Rows from block 6 of the encoder of a small waveform autoencoder, named by matrix and row number. Rows with one number belong to one channel. Each number is 128 + 32 x the weight over its row's rms, rounded and kept within 0 to 255. All counts start at 0. After the name is the row's rms in percent of the matrix's.
After each channel's rows are labels from the 100 clips, of 14848, where the channel reaches its highest value: "responds to" is what is common among them; "loudest" is the band of the loudest frequency at the time of the peak. Only what is clearly more common there than usual is listed. The data: simulated modem signals in the audio band. In brackets: how many of the 100.
# convs1: first pointwise conv (encoder.blocks.6.convs.1.weight, 288x288x1), inputs 144-215
# convs3: second pointwise conv (encoder.blocks.6.convs.3.weight, 288x288x1, transposed), outputs 144-215

convs1.117 098 [122 135 100 103 145 126 126  90 131 171 138 130 135 113  83  96 113 192 135 214 145 147 113  85  91 148 138 167 127 143 104  93 125 105 125 157 152  88  99 109  61 157 138 108 109 178 108 151 150 106 151 123 161 139  73  71  95 146  99 125 147 127 104 211 122 133  68 159 152 126 162 125]
convs3.117 111 [136 183 118 142 152 105  99 127  96  99 158 129 109 153 113 150 126  90 166  82 143 114 131 136 137 181 157  94 141  75 159 155 118 101 120  93 126 170 115 136  71 121 134 136  89 162 126 166  61 127  79 123  98 152 131 165 110 171 172 178 191 173 113 123 131 182 173 170 132  90 113 134]
responds to: carrier: 1.5 to 2.5 kHz (54); frequency hopping (42)
loudest: 2000 to 4000 Hz (67)

convs1.66 101 [166 164 115 147 119 116 157 138 121 131  63  96 205  90 170 149 211 187 103 122 102  97 146 147 160 123  95 119 144 171 119  61 151 110 129 110 194 128  84 111  81 117 157  94 113 142  84 176 113 100 129 162  95 125 101 183  76 131 101 161 119 105 113  80 186 106 116 163 121  68 110 146]
convs3.66 099 [111 162 157 124 116 132 186 125 134 125 100 172 129 132 172 102 125 141 154 148 113 123 159 177 132 101 100  98 187 180 147 121  88  99 152 116 128 122  96  93  97 130 199 116 184 185 142 168 132  79 190 178 138 116 116  33 131 118 162 138  99 137 131 151 139  61 130 142  94  98 132 170]
responds to: carrier: 1.5 to 2.5 kHz (54); frequency hopping (34)
loudest: 1000 to 2000 Hz (32)

convs1.208 094 [152 115 134  97 128 118 141 145 121 144 128 170 161 146  86  77 143 161 211 115 120 127 165 134  76 156 104 146 212 183 115 133 191 109 125  75 171 110 160 122 115 139 149 144 148 161 111 139 125 140  83 140  99  98 107 165  96 122 131  86 135 107 112 112  75  52 143  86 138 149  80 140]
convs3.208 100 [137  87 106 119 141 134  90 107 151 140 128 116 188 153 164 140  91 166 158  76 193 112 168 120 123  95 137 176 146 122 142 139 154 171 150 105 110 136 121 101 117 156  62 201  86  88 150 119 131 139 135 156 151 160  93 136 113 123 148 131   0  66  53 117 141 187 139 137 173  72 144 118]
responds to: carrier: 1.5 to 2.5 kHz (51)
loudest: 1000 to 2000 Hz (39)

convs1.8 097 [153 193 147 207  73 157 133  95 124 130 130 102  55 136 105 147 181 168  98 108 126 107 136 145 164 146 192 118 149 154 134 148 151  80 138 109 128  73 109 155 122  95 114 117 104 180  98 141 165 146 154 178 101 132 151  59 110 116  74  76 133 212 126 158 111 143 152 120 112 120 144 149]
convs3.8 090 [108 150 114 163 117 124 101 125 152 133 137  79 111 115  97 155 105 121 138 164 139  82 124 189 139 168 107 122 132 146  84  77 101 104  90 119  85 129 121 146 122 111 123 164 100 109  94 116 120  77 110 180 126 136  92 134 132 184 156 145 112 108 124 130  89 118 163 119 119 104 114 162]
responds to: carrier: 1.5 to 2.5 kHz (68); frequency hopping (48)
loudest: 2000 to 4000 Hz (82)

convs1.250 103 [ 97 111 141 196  94 127  56  81 123 117  86 157  54 126 164 114 108 121  82  97 158 132  92 152 170  58 141  85 177 139 129 119 117 110  99  71 161 117 175 180 117 123 159  89 176 171 142 134 106 117 162 138 129  92 118 195 136 140 153 129 101 150 117 167 134 167 101 177  90 132  93 107]
convs3.250 112 [151 131 132 193 146 158 201 140  87 116  88 135 136 145 124 106 156 139 152 160 130 112 113 117 171 176 162 120 175 105 104 125 150 102 132  60  99 165 139 204 198 123 107 119 129  86 141 108 124 126 148 110 119 115  94  81 135  89 135 112  75 145 147 177 134  99 160  91 117 155  94 114]
responds to: carrier: 3.5 to 4.5 kHz (50); 50 baud (37); frequency hopping (25)
loudest: 2000 to 4000 Hz (83)

convs1.286 095 [ 80 100 119 162 144 122 107 172 137 110 140 198 102  81 129 129 103  87  87 123 119 173 187 155 108 166 121 190 172 101  83 107  85  85 152 194  87  84 113 139 135 170 133 106 144 119 127 136  99 166 158 127 138  93 166  38 131 113 105 130  85 123 138 102 183 133 134 152 115 215 152 221]
convs3.286 094 [ 94  90 115 187 139  80 155 146 175 149  86 129 105 140 109 118 107 102 151 156 147 109 188 111 177 148 159  97 171 148 179  86 140 107  84 120 146 137 129 138 143 144 141 163  73  63 194 119 125 173 181 131 109 152 133 159 107 198 146 127 135 184 105  95 109  72 132 142 152 151 144  88]
responds to: 50 baud (41)
loudest: 2000 to 4000 Hz (67)

convs1.0 103 [ 87 157 182  87 149 168 123 142  96 181 102 155  73 139 107 114  94 148 148 136 115 149 108 131 124  60 100  64 118  99 178 122 172 109  96 149 129 153 136 177 105  75 129 117  58 177 121 151 118  96 203 150 135 152 136  85 136 155 152 150 114 151 178 164 125  81 146 152  79 193 117 125]
convs3.0 111 [140 116  33 110 109  98  62 158 137  94  85 160 162 173 142 159 142  91 148 120 159 134 122 160 126 225 120 133 109 115 129 139  54 143 162 122 112 158 115 141 170  86 119  98 122  82 130 135 103 131  54 151 143 144 126 136 155 177 100 114 139 147 105 181 114 140  88  79 153 150 107 126]
responds to: carrier: 2.5 to 3.5 kHz (54); frequency hopping (32)
loudest: 2000 to 4000 Hz (72)

convs1.147 104 [114 141 157 120  68 156 117 193 132 168 164 102  97 135  93 148 148 119 101 127 111 156 117  80 116 121 134 123 150 132 168 103 143  69 141 119 112 153 134 130 170  92 114 188 109 162 104 152 118 138 125 133 134 176 144 122 131 149 156 143  96 127 109 130 145 104  56 104 124 124 135  90]
convs3.147 098 [124 156 176 103 140 111 113  74  97  76 113 147 145 137  67 126 102 105 171 113 150 148 182 139 175 129 138 121 157 144 129 126 126  91 165 150 182 120 167  99 196 114 102 157  99 123 150 130 156 107 100 156 134 107  90 140  91  82 114 149  93 170 125 167 113 208  98 163 162 118 171 131]
responds to: carrier: 1.5 to 2.5 kHz (60); frequency hopping (27)
loudest: 1000 to 2000 Hz (25)

convs1.269 102 [140  85 145 134  78 124 120 112 144 129 106  46  55 176  87 126 146  51 113 195 101 121 119  94 178 171 128 135  94 165 126 155  98 134 156 138 171  83 123  96 144 112 138 141  71  93 168 161  97  67 122 185 155 145 151  97 122 147 149 164 168 150  92  95  85 107 131 101 115 120 107 118]
convs3.269 104 [ 68  97 116  54 193 171 102 149 167 112 114 176 111  83 131 138 128 179 151 137 112 111 171 135 135 138 130 115 122 133  87 102 117 153 114 105 158 134  55  88 153 123 130 174 123 146 132 101 149 139 163 128 161 113 145 137 124 128 132 165 111 114  75 147 144 171 141 137 144 117 114 119]
responds to: carrier: 3.5 to 4.5 kHz (57); 50 baud (48); frequency hopping (38)
loudest: 2000 to 4000 Hz (74)

convs1.107 100 [ 89 114 129 110  50  97 169  94 140 150 108 156 138 145 157 129 151 172 131 140 160 138  98 192 150 146 130 221 130 102 147 148 142 138 118 164 143 181 144 103 106  79 128 104  64  91 152 120 161  58  92 103 139 172 115  78 194 178  69 144 127 121 109 149 159 101 115 171 121 102 119 163]
convs3.107 095 [ 91 186  67 132  83 139 115 142 102  96  90 131  70 124 101 129  84 136 158 152 156 130 123 111  98 135 175  70  67 119 169 108 121 131  94  97 137  94 103 125 109 152  86 215 185 123 164  97  59 131 116 148 134 133 148 162 126 210  92 154 155 141  93 103 109 100 106 127 111 131 146 154]
responds to: strong noise (49)
loudest: 2000 to 4000 Hz (66)

convs1.49 098 [184 137 122 172 126 164 201 121 148  99  84 113 152 144 146  96 196 145  98 130 142 117 136  51 127 103  63 154 134 117 135 142 121 104 154 128 129  70 143 110 127  93 162 122 120 146  90 124 153 173 114  85 130 107 129  91 160  91 158 147 128  88 111 221  75 171 102 128 141 128  39 140]
convs3.49 108 [140 125 105 134 112 114 139  65 116 141 139  95 104 130 145 127 140  73 103 134 125  76 142  89 109 122 147  67 160 179 123 104 115 104  96 159 188 178 157 147 128 143 118 145 154 138 135 134 106 100 142 145 120 123 203 152 202 145 110 125  99 133 175 143 181 111 116  78 130 170 164 134]
responds to: burst (64); carrier: 2.5 to 3.5 kHz (51); frequency hopping (32)
loudest: 2000 to 4000 Hz (72)

convs1.127 106 [ 71 124  84 150 121 144 207 157 173 126  96  98 189 110 148 151 160 113 160 135 153 137 140 115 173  72 126 188 103 109 102 128 121 122 139 172  97 118 129 110 129 140  95 104 173  90 159 135  52 113 132  99 137 139 113  89 188 132 114  96  92 126 105 196 131 103 174 109  92  94 102 142]
convs3.127 091 [135 110 104 183 124  68 183 181 102 119 160 139 170 152 153  88 124 175 160 121  71 119 168 109 142 116 134 136  93 103 165 131 131 107 117  66  86 134 185 130 136  58 130 153 143 124 179  61  99 127  95 112 150 140 190  80 114  94  93  74 157 141 114 155 153 117 161 126 108  95 146 136]
responds to: frequency hopping (46)
loudest: 2000 to 4000 Hz (66)

convs1.223 103 [144 143  89 114 143 127 132 131 134 207 136  76 115 116 135 195 141 164 104 125  95 100  83  67 108 107 153 159 109 137 103 142 148 112 158 134 120 127 121 108 181 133 161 167 132  98  81 117 160 109 134 105 146 100 115 114 155 122 103  60 124 179 174 177 145 115  86  91 126  86 158 123]
convs3.223 110 [ 95  92  57 144 169 116 167 156 131 140 166 117 164 136 167  70 128 210 137 110  77 109 171  41 147 131 137 132 225 134 103 127 134 188 118 132 146 149 178 127 115 152  86 105 130  91  65 116 110 175 165 186 157  98 135 157 154 117 102 113 128 196  85  89 116 133 124 110 163 111 153 125]
responds to: burst (71)
loudest: 2000 to 4000 Hz (79)

convs1.239 102 [160  68 122  96 119 124 150 167 120  98 114 108 127 123 163 125 195 165 129  92 177 103 117 201 108 178 147 120 116 123 141 130 161 117 104 214 118  60  96 140 183 115 134 148 136 135  57 121 118 133  62 112 157 134  83  86 167 123 129 124 123 142 116 157  66 167  83 114 165 137 184 156]
convs3.239 086 [116  92 132 164 144 150 175 128 184 111 135  98 133  67 176  92 155 138 117 170 103 144 140 153 166 153 138  93 128  90 148 188  98 130 115 110 126 134 110  72 113 117  69 131 159 128 110 123 142 120 117 111 129 113 103 124 180 123 129 155 142 161 123 122 181 122 101 144 142 158  85 113]
responds to: carrier: 2.5 to 3.5 kHz (82)
loudest: 2000 to 4000 Hz (97)

convs1.201 107 [118 121 123 139 119 154 142 143 144 133 138 181  86 123 136 145  93 142  51  53 116 100 137 151  69  68 146  79 135  87 158  91 122 119 130 142  63 145  72 104 137 105 122 138 128 119 180 115 148 162 103 130 130 109 164 146 113  82 164 141 139 147 128 158 127 128 117 124  87 116 129 100]
convs3.201 099 [150 107  91 146 116 137  94 108 103 122 135  73  83 162  89 126 140 168  77 172 139 153 126 133 138 120  86 117 123 114 184 174 107  96 134  92  65 115 124 150 135 150  94 111 183 159 147 109 141 138 153 124 105  69 127 127  92 141 100 143 110 192 151  84 153 115 115 117 151 115 136  66]
responds to: 50 baud (37); frequency hopping (34)
loudest: 2000 to 4000 Hz (72)

convs1.240 104 [104  79  38 102 131 137 103 171 162 152 180 198 136 100 118  89 149 177 115 121 121 144 107 152 133 139 116 168 108 163  81 196 104 162 117 126 128 127 168 157 107 132 125 169 185  70 165 110 138  80 133 100 104 148 116 128  94 158 127 180 154 181 129 255 122 142  89 195 118  94  98 125]
convs3.240 097 [103 100 100 186 156 107 143 141 159  95 172 105 139 102  99 158 131 101 140 130 154 114 141 161 144 133 173 127  86 141  51 150 143 135 134 115 164 172 160 141 104 153 114 109 150 108  92 138 121 160 120  54 138 144 161 167 164 171 207 143 160 139 105 112 118 112 183 182 107 158 131  92]
responds to: frequency hopping (29)
loudest: 2000 to 4000 Hz (73)

convs1.109 098 [143 126  74 128 118 101 139 108 162  84 190  83 183 153 154 109 108 129  99 128 103 133 100 170 154 126 130  47  72 108  90 116 190 142 112 156 157 139 118 140  69 138 118  80 105  83 149  93 153  31 102 156 129  98 102 122 188 157 147 143 166  83 104 128  70 127 110  83  99 104 104 155]
convs3.109 102 [ 92 138 132 165 114 142  87 140 129 142 184  66  42 121 130  67 102 139 143 167 133 114 145 168 121 150 100 149 165  84 164 112 146 168 112 179 138 184 110  98 130 175 125 124 125 138  61 145 128 137 145 147 139 166  87 136 138  97 123 149  99 120 119 100 157 137 137 127  87  92 148 133]
responds to: frequency hopping (31)
loudest: 2000 to 4000 Hz (83)

convs1.27 090 [114  78 133 136  66  81 178 120  70 131 142 114 140  89  72 138 137 172  84 152  83 102 113 180 132 115 124 111 109 151 132 123  68 132 133 126 138 150 155 113 141 162 141  99  83 124 151 170 148 126 131  99 138 106 122 124  83  51 111 176 110 121  95 150 165 165 129 109 170 122 121 158]
convs3.27 081 [105 145 114 135 225 164 152 142 135 156 126 176 125 103 155 145 149 157 173 136  87 125 143 101 115 107 146 114 131 126 149 175 155 120 125  96  60 115 104 139 157 152  92 196 191 154 174 158 105 107 161 178 148 142 189 111  95  79 157 142 109 122 189  46  98 106  61 103 142 143  73  85]
responds to: carrier: 2.5 to 3.5 kHz (64)
loudest: 2000 to 4000 Hz (74)

convs1.75 101 [ 97 101 163 115 107 112 110 116 125 153  81 175 133 111 109 173 125 121 106  75 170 128 214 127 100 153  96 124 138  97 106 148 141 114 185 171  83 132 110 133 115 123 122 158 139 144 127 130 160 126  73 129 133 144 119 193 146  47  96 169 152 146 124 139 130  93  83 120 182 125 138 150]
convs3.75 113 [116 118  68 110 117 102  95  56 156 190 140 103 150 139 105 112  71 147 114 127  98 153 182 108 164 139  90 168 103 133 100  94 137  96 120 116  55 126  91  81 170 128 107  65 154 142 124 117 143 121 135 129 145 109 193  99 141 184 149  85 141 126  82 110  94 186 163 193 118 135  80  82]
responds to: 50 baud (45)
loudest: 2000 to 4000 Hz (71)

convs1.178 103 [143 129 168 149 152 144 191 114 106 157 158  92 142 107  90  98 107 131 118  92 126 101 163 126 143 120 175 127 101 166 132 165 171 178  84 118 104 110  75 102 105 169 118 124 122 141 169 150  73  81  75 123  81 150 204  65 111  80  99 160 229 104 140 102 139 129 148 197 157 125  97 141]
convs3.178 116 [154 142 101 133 152 151 166 113 104 185 159 161 129 150 177 112 166  95 137 148 149 136 109 141  67 166  96 128 134 133 164 186  82 135 162 118 148 145 152  86 104 114 121 115  62 148 173 179 101 153 127 133 156 201 137 166 137 108 181  53 135 158 172 150 149 164 128 153 129 115 134 164]
responds to: carrier: 2.5 to 3.5 kHz (57); frequency hopping (28)
loudest: 2000 to 4000 Hz (72)

convs1.224 093 [147 114 178  86  57 100 132 135  63 140  97 108 183 111 136 101 160 138  81 136  94 149 154 144 147 165 127  47 186 149 177 115 161  88 148 153 117  81 144 108 118 131 126 209 108 124 107  95 132 100 145 126 136 132 119 148  95  43 122 181 138 129  93  97 121 114 181  74 100 136 164 120]
convs3.224 082 [ 95 135 159  85 162 120 140 134 141 127 123 149  82 194  98 114  94 131 127 120 157  99  95 152 112 125 135 105 160 152 106 132 109 150 144 111 122 119 101 118  94 135 187 110 178 162 119 136 168 136 110 144  76 119 185 121 149 154 139  77 131 133  77 127 109 109 100 149 108 125 146 101]
responds to: frequency hopping (25)
loudest: 2000 to 4000 Hz (67)

convs1.149 102 [122 105 165 135 178 104 177 107 112 122  86 142 145  94 131  99 125  70 193 143 133 101 130 133 163  77 105 109 127 118 136 149 107  75 168 118 139  61 118 115 137 147  96 162 140 137 120 152 163 130 134  62  96 163 168 117 152  94 160 134  85 156 151 132 161  71 172 135 155 157 147 140]
convs3.149 103 [137 131 123 124  93 203 115  98 150 116 140 154  89 172 130 149  97 147 132 103 148 183 105  68  85 165 189  70 140 109 119 195 139 114  92 121 155 148 116 161  96 136 124 157 121 142 127 108 140 140 140 133 121 195  59 159  99 122 136 179 145 131 191 114 208  94 101 142 113  77 119  67]
responds to: carrier: 2.5 to 3.5 kHz (59); frequency hopping (27)
loudest: 2000 to 4000 Hz (75)

convs1.214 096 [134  93 104 116  81  98 104 165 108 134 111 145 111 220 169 107 141 116 102 194 155 116 145 163 122 139 126  83 166 127 109 153 147 101 138 109 159 117 111 125 133 104  93 166 125 153 118 172 121 162 191 112 132 174 154 139 114 164 144  99  87 146 120 158  99 114 136 145 127  91 143  90]
convs3.214 088 [ 79  90 130 123 103  93 136 136 130 128 110 120 114  78  97 114 123 154 100 150 143 127 150 109 130 109 163 156 124 123 100 133  84 122 167  93 144  99  84 134 144 183 151 128 175 135 128 127 103 180 117 130 165 166 123 158 127 149 139 169 114 120 118 179 165 169 121 154  97 108  84 190]
responds to: carrier: 3.5 to 4.5 kHz (59); frequency hopping (31)
loudest: 2000 to 4000 Hz (72)

convs1.279 106 [143  95 107 156 214  97 151 126 116 138 132 119 104 112 111 106  86 107  86 185 103 146 111 150 152 175 119 159 102 130 114 152 140 169 130 168 149 140 107 170  95  99  91 115 183  99 162 127 134 111  89  90  53 112 132 174  61 141 125  97 116 182 111 138  94 135 101  79 112 122 124 131]
convs3.279 096 [ 93 170 113 169 117  84 100 125 138  69 106 128 127 124 108 128 120 109 117 130 126 174 134 151 170 129 119 117  66 152  48 139 106 151 107 105 140 118 171  87 147 102 176  81 121  92 145 160 155  88 163 117 113 130 113 122 104  94 141 145 178  63 146 120 167 136 149 139  50 129  86 123]
responds to: carrier: 1.5 to 2.5 kHz (75); frequency hopping (28)
loudest: 1000 to 2000 Hz (27)

convs1.78 106 [ 87 149  70 122 124 255 125  87 158  98 105 126 162 142 136 153  94  23 130 147 125  96  79 108 122  97 130 153  78 158 133  71 136  68 134 117 118 114 137 117 148 138  95 140 133  98 104  97  95 121 119  85 110 163  76 137 122 183 125 117 162 128 111 139 106 115  70 141  97 113 181 149]
convs3.78 103 [164 126 157 163 151 188 125 165 121 110 136 157  91 157 117 147 134  89 177 124 134 116 101 111  69 173 141  92 137  95 124 154  74 153 127 109 118 128 120  87 149 113 135  62 139 125 145 109 199 149 122 149 164 160 139 132 177 158 143 114 154 127 181 123 120 128 104 114 133 128 116 163]
responds to: carrier: 1.5 to 2.5 kHz (57); frequency hopping (45)
loudest: 1000 to 2000 Hz (25)

convs1.143 105 [140 157 112  82 111  99 127  91 128 149 119 108 131 131 100 119 118  86 126 118 126 106 145 109 159  86 121 125 109 132 138 123 173  93 137 149 111 144 186 146  88  91 139 146  38  82 144 133 135  64 145 165  92 203 147  98 155  77  84 115 164  97  98 123 102 153 144 115 108 108 120 146]
convs3.143 104 [125 124 101 123 117 127 100 152 128  77 157 105 163 202  90 116 136 127 126 114 114 124  68 144 188 181 151 140 107 154 116  63 128 107 111 116  89  82  71 121 152 147 201  94 133 115 164 135 221 166 207 102 141  99 161 139  82 163 132  80 144  96 116 140 129  16 147  93 143 134 163  89]
responds to: 8-FSK (25)
loudest: 2000 to 4000 Hz (68)

convs1.13 098 [129 140 104 169  83 103  85  98 147 108 158  87 137 122 113 115  89 149  96 162  98  95 136 142  92 132 149  91  92 139 121 138 142 143 139 112 144 100  94 120 111 125 134 100  54 121 171 113 127  69 120 128  78 104 117 100 130 101 150 150 102 133 127 125 128 140 129  84  63 142 163  58]
convs3.13 109 [ 99 115 120 120 173 128 161 151  68 162 120 179 121 138 141 164 135 154 169 161  71 162 159  74 114 105 157 135 119  89  90 107 171 108  72 156 147 141 166  75  89 167 114 154 124 123 105 164  93  77 181  66  92 132 143  72  88 126 105 138 127  89  58 113 143 156  91 190 132 160 107 133]
responds to: carrier: 1.5 to 2.5 kHz (67); frequency hopping (30)
loudest: 1000 to 2000 Hz (31)